{"model": "self-supervised image encoder", "dataset": "made-up waving flags", "train_examples": 195000, "image_size": 32, "crop_scale_min": 0.2, "horizontal_flip": true, "translate": 0.12, "color_jitter": 0.4, "cutout": 0.4, "method": "barlow_twins", "arch": "swin", "norm": "rmsnorm", "norm_position": "pre", "activation": "gelu", "mlp_ratio": 3, "head_dim": 64, "fused_qkv": false, "bias": "none", "qk_norm": true, "layer_scale_init": 0.01, "parallel_block": false, "inner_norm": false, "moe": "expert_choice", "drop_path": 0.15, "num_experts": 4, "moe_every": 2, "expert_mlp_ratio": 2, "experts_per_token": 2, "shared_expert": false, "patch_size": [2, 2], "depths": [5, 5, 5], "widths": [64, 128, 256], "projector_hidden": 1024, "projector_out": 1024, "projector_hidden_layers": 2, "residual_init": "none", "optimizer": "normuon", "muon_scale": "original", "lr": 0.019, "momentum": 0.9, "nesterov": true, "orthogonalizer": "newton_schulz_5", "adamw_lr_other_params": 0.0025, "steps": 5100, "batch_size": 128, "epochs": 3.3, "lr_schedule": "linear", "final_lr_fraction": 0, "warmup_steps": 510, "weight_decay": 0.02, "adamw_weight_decay_other_params": 0.05}
Rows from block 8 of a small self-supervised image encoder, named by matrix and row number. Rows with one number belong to one neuron. Each number is 50 + 10 x the weight over its row's rms, rounded and kept within 0 to 99. All counts start at 0.
After each neuron's rows are labels from the 100 images, of 14976, where the neuron reaches its highest value: "top examples" is what is common among them. Only what is clearly more common there than usual is listed. The data: made-up waving flags.
# fc1: MLP up (model.blocks.8.mlp.fc1.weight, 384x128), inputs 0-63
# fc2: MLP down (model.blocks.8.mlp.fc2.weight, 128x384, transposed), outputs 0-63

fc1.282:28 39 58 62 78 68 41 43 64 56 57 48 53 44 54 47 54 35 53 47 45 66 64 43 43 38 53 50 59 57 50 50 55 59 45 47 47 53 52 56 57 44 52 55 64 44 64 40 49 50 39 51 65 48 50 53 66 49 34 49 52 64 40 46
fc2.282:64 59 47 60 59 50 54 60 42 52 54 50 37 52 61 55 46 46 51 42 43 27 68 50 56 50 43 52 47 61 68 49 40 38 47 46 53 50 48 49 37 63 51 51 52 47 56 36 43 37 58 40 39 39 58 46 55 52 53 49 55 64 36 48
top examples: green; blue

fc1.220:40 56 48 38 51 44 72 43 46 28 50 49 51 43 36 60 60 49 34 61 55 42 56 52 35 74 55 51 49 39 55 37 63 50 59 54 55 45 48 44 62 60 56 35 65 40 64 52 34 60 38 60 54 50 38 49 71 45 52 59 44 56 65 47
fc2.220:54 38 41 29 48 60 51 52 67 50 41 55 38 52 51 40 63 50 53 45 54 89 54 29 62 63 40 60 41 54 57 57 44 44 36 48 53 33 32 48 67 53 32 49 71 50 50 58 53 50 57 41 42 65 48 52 50 35 56 46 52 45 44 28
top examples: purple; teal

fc1.69:58 43 40 66 54 43 66 49 50 44 50 36 54 63 60 70 34 23 37 50 37 32 45 54 44 45 38 66 46 46 42 45 45 43 57 49 49 48 47 52 55 42 58 74 51 59 50 53 47 51 59 54 50 36 62 57 38 55 49 47 37 50 55 40
fc2.69:37 52 63 63 33 36 41 34 31 50 49 47 71 40 38 43 37 42 64 64 57 45 73 63 43 43 56 58 42 50 58 64 62 49 54 54 45 52 46 49 48 57 50 44 40 46 62 45 49 50 28 42 45 57 56 60 65 52 68 36 62 40 29 61
top examples: brown; purple

fc1.254:37 59 45 60 54 38 52 60 42 48 66 63 35 62 48 44 62 48 46 45 25 45 53 53 47 54 47 57 48 49 69 47 56 55 48 40 64 36 42 65 34 54 59 46 75 62 33 77 38 54 53 44 35 62 44 53 57 67 50 49 36 48 46 49
fc2.254:57 46 43 42 28 56 32 44 42 52 46 53 51 41 46 41 52 64 34 35 64 53 29 67 47 40 59 42 50 70 60 64 45 39 43 67 48 44 40 45 47 49 52 47 46 38 50 50 51 51 51 50 52 55 57 54 40 45 37 58 62 39 71 23
top examples: blue

fc1.261:47 52 40 52 51 62 63 41 38 59 40 53 49 34 60 44 37 45 41 82 53 71 58 59 55 51 61 53 58 31 64 29 52 43 42 50 42 57 41 57 46 47 36 53 45 43 44 62 40 53 47 57 56 35 50 42 43 58 50 57 49 47 39 53
fc2.261:48 47 40 50 62 40 46 47 72 50 41 62 54 44 32 41 31 56 63 48 53 21 54 74 50 65 44 47 46 39 58 29 46 53 63 51 49 56 49 39 45 54 48 57 54 50 57 56 54 42 61 48 52 51 76 42 51 31 62 40 50 55 44 45
top examples: black

fc1.138:42 29 59 52 68 65 46 47 62 64 62 53 45 51 39 60 43 44 38 42 42 45 41 35 59 35 62 34 48 34 40 60 72 43 53 59 51 52 53 52 60 55 42 46 41 42 68 65 44 53 51 38 58 43 67 57 63 63 35 69 55 48 47 46
fc2.138:64 79 50 60 50 48 58 48 36 54 44 44 49 36 52 49 67 44 47 33 54 44 58 55 38 53 55 48 70 46 46 59 53 37 30 49 56 46 59 48 46 55 59 46 44 48 29 42 45 44 54 67 45 59 41 59 54 44 43 59 55 25 64 66
top examples: yellow; green

fc1.367:39 28 45 54 57 50 43 49 51 41 36 59 59 69 61 42 44 57 41 53 34 28 54 55 53 36 52 61 44 40 69 58 57 36 54 54 70 39 57 48 66 52 34 33 60 37 29 62 63 33 57 51 49 45 43 57 62 56 50 51 48 52 55 56
fc2.367:59 64 65 55 39 44 52 58 55 43 38 34 66 38 44 49 47 54 46 46 46 66 45 55 47 56 39 53 63 54 44 32 52 52 58 51 47 65 22 56 65 58 51 47 36 79 61 38 40 45 60 55 49 50 48 49 34 37 46 59 49 49 46 39
top examples: blue; pink

fc1.180:43 43 63 55 62 66 60 46 43 45 44 53 51 32 60 56 48 74 50 62 50 49 47 60 63 44 49 51 28 47 66 24 43 62 53 50 53 52 33 51 55 58 39 60 66 55 65 50 39 41 60 42 54 58 69 58 33 53 47 43 45 46 56 49
fc2.180:54 53 60 47 54 36 31 43 66 57 36 49 56 52 61 48 45 70 42 63 52 65 56 46 38 46 47 54 58 38 41 50 49 52 67 48 62 53 55 43 44 55 41 47 47 50 66 52 53 65 59 51 56 62 73 62 53 39 42 47 58 35 50 48
top examples: brown; blue

fc1.224:44 72 47 46 69 45 47 56 67 44 50 49 37 58 35 59 60 52 48 28 49 29 50 60 39 55 56 54 49 52 56 47 38 52 57 41 77 39 59 54 60 38 48 45 67 40 60 54 36 54 60 53 55 49 36 40 59 38 42 47 37 62 45 38
fc2.224:44 44 34 57 40 44 27 46 53 50 43 57 53 47 49 58 27 46 31 49 58 67 49 52 56 38 39 49 49 40 65 53 54 58 59 48 46 53 50 63 60 51 39 43 45 51 35 39 51 54 42 32 64 48 41 47 27 63 50 38 52 42 67 32
top examples: yellow; purple

fc1.121:41 50 47 56 44 68 60 44 33 59 40 38 55 23 57 43 39 50 38 86 51 74 43 59 56 51 64 50 48 48 65 30 50 54 35 48 49 45 51 52 40 55 37 45 43 56 44 60 47 40 50 60 38 32 60 44 42 46 45 58 40 62 47 54
fc2.121:38 52 40 53 62 45 42 35 58 46 45 63 55 47 55 56 40 59 57 53 42 30 52 71 59 63 42 49 41 27 52 30 45 47 55 46 36 48 50 51 60 45 43 61 52 51 65 51 52 59 59 47 55 45 49 53 57 38 71 39 48 55 51 52
top examples: black

fc1.321:58 46 44 44 47 52 52 36 45 58 52 67 39 43 39 48 51 60 54 40 55 52 45 39 53 44 47 39 44 66 58 42 47 38 74 56 58 49 73 62 62 59 44 63 45 33 66 46 28 66 56 52 60 52 68 54 70 34 44 56 48 36 50 58
fc2.321:38 52 23 48 64 48 54 53 46 55 42 40 84 66 42 43 55 60 63 30 36 58 38 53 49 47 47 52 40 60 54 56 45 53 44 41 36 48 43 64 43 44 28 47 49 42 52 64 48 40 61 47 48 28 49 41 57 54 53 56 44 53 46 59
top examples: purple; brown

fc1.303:46 43 42 34 75 48 41 49 45 56 48 37 46 38 44 49 53 34 52 43 39 42 56 64 39 63 61 59 53 64 50 36 47 48 56 70 38 38 46 53 64 57 48 55 61 55 48 43 40 68 52 49 52 58 56 35 50 50 53 58 74 55 63 61
fc2.303:47 45 71 43 36 59 61 63 54 55 61 42 43 56 52 65 51 51 47 63 33 38 65 45 47 46 47 51 31 38 59 40 52 64 55 42 55 57 42 53 37 40 39 41 36 54 70 55 50 49 34 66 39 47 33 44 38 40 51 59 38 36 40 44
top examples: blue

fc1.190:40 41 63 54 49 54 57 50 49 51 45 58 48 57 35 51 73 59 39 34 43 58 64 61 37 37 51 54 61 32 47 59 68 66 51 49 61 48 42 64 66 46 63 61 40 49 46 48 55 52 54 41 54 49 47 63 35 52 61 56 64 45 51 55
fc2.190:54 49 43 39 46 57 49 53 43 42 57 43 46 45 62 64 57 59 46 78 39 51 47 54 36 63 67 42 42 48 53 36 64 48 54 72 49 62 64 38 42 41 58 49 54 60 60 60 64 54 45 41 59 49 62 55 58 70 39 42 49 43 41 49
top examples: yellow; brown

fc1.108:42 44 39 65 57 32 59 66 37 54 38 45 34 41 47 52 42 55 46 43 51 54 57 42 56 41 55 56 51 36 47 61 68 51 50 54 50 41 55 53 65 56 37 53 43 35 38 44 36 44 39 32 51 46 38 36 49 49 46 69 72 53 55 48
fc2.108:63 67 59 43 49 46 39 55 48 70 45 47 55 48 39 65 40 41 50 62 55 28 62 42 50 48 66 42 80 50 42 59 55 54 46 37 55 49 67 44 69 32 45 45 57 66 43 37 59 30 54 43 53 68 69 53 48 45 57 34 49 50 40 47
top examples: black

fc1.344:48 43 50 50 59 56 59 50 44 46 71 45 51 34 44 61 60 58 60 60 62 70 65 36 64 31 52 52 61 64 43 36 52 49 43 42 52 50 55 63 53 47 55 50 64 34 65 39 42 31 46 54 66 48 52 42 53 46 44 57 54 60 49 45
fc2.344:65 45 48 47 49 39 47 48 46 45 54 43 49 70 54 51 59 54 60 39 34 27 67 40 41 47 38 46 47 35 47 52 57 33 48 50 59 55 41 51 51 60 46 44 29 38 55 56 60 61 63 58 49 43 50 47 57 47 33 27 66 60 31 49
top examples: green

fc1.135:63 51 40 57 36 58 47 52 66 58 51 67 45 51 49 42 29 38 43 53 52 49 62 42 43 45 59 50 56 43 66 43 77 49 43 74 46 46 50 44 49 50 57 59 39 81 51 52 40 45 42 55 55 47 51 66 49 50 60 52 44 42 33 47
fc2.135:58 46 63 44 65 53 45 49 51 41 42 42 46 37 52 46 54 59 35 59 44 50 47 66 60 76 53 38 50 45 42 53 52 62 61 46 47 63 45 31 58 37 64 40 62 62 46 61 39 55 50 57 51 40 47 45 49 24 43 58 55 50 49 50
top examples: black

fc1.266:59 62 45 42 58 63 47 70 69 61 62 49 51 50 70 43 66 53 58 48 63 43 61 62 48 48 37 62 47 51 47 51 56 60 32 54 55 56 50 66 41 57 48 39 55 61 52 55 46 49 31 43 72 67 63 45 37 53 48 62 58 46 33 50
fc2.266:55 51 71 37 54 19 67 45 45 58 49 47 52 60 51 59 60 55 66 38 53 48 52 36 49 59 54 54 38 65 53 63 39 40 53 46 64 39 39 59 45 55 52 46 44 55 33 40 41 44 53 56 44 38 45 50 48 46 44 45 48 66 42 44
top examples: green; red

fc1.32:54 61 70 49 57 47 52 55 45 56 62 61 61 34 48 44 43 60 36 73 57 54 57 40 59 31 38 50 58 36 42 50 51 53 36 58 42 41 70 48 36 51 44 48 20 36 57 55 45 52 48 57 51 32 42 43 41 57 56 50 59 48 39 39
fc2.32:39 44 58 63 54 55 43 42 37 53 47 48 50 54 45 67 44 37 57 40 48 49 53 57 36 51 49 61 58 48 63 37 38 32 43 37 47 51 29 57 66 58 64 57 66 36 73 60 51 57 43 67 74 53 69 48 48 43 47 43 53 58 61 64
top examples: brown; pink

fc1.114:42 51 51 48 62 57 62 60 47 44 48 62 67 46 58 61 72 76 60 59 57 48 56 54 54 45 49 42 72 49 39 54 40 37 27 48 65 56 60 63 34 58 64 59 46 48 36 49 44 51 55 53 65 49 55 60 36 48 44 50 47 38 55 37
fc2.114:37 37 51 35 57 67 60 52 62 31 71 44 46 47 54 59 50 66 27 70 47 49 41 47 44 51 56 54 54 37 50 45 54 60 69 38 43 36 44 66 48 44 54 39 45 77 52 59 50 51 54 54 51 53 62 44 64 40 55 52 66 49 28 57
top examples: blue

fc1.191:31 64 56 65 49 45 22 58 57 45 49 49 43 49 56 43 39 39 54 31 51 53 55 44 48 49 51 35 45 41 55 36 68 47 54 57 50 50 34 40 63 55 52 46 46 35 56 56 36 50 33 64 52 50 41 53 68 52 32 46 53 45 61 50
fc2.191:43 50 35 46 41 57 56 64 33 70 48 52 61 50 49 51 42 64 43 56 48 46 63 51 69 32 54 50 56 44 42 48 46 67 53 55 57 44 59 51 57 51 54 33 35 48 52 66 49 50 32 43 57 42 54 45 47 54 51 68 47 50 40 61
top examples: yellow; green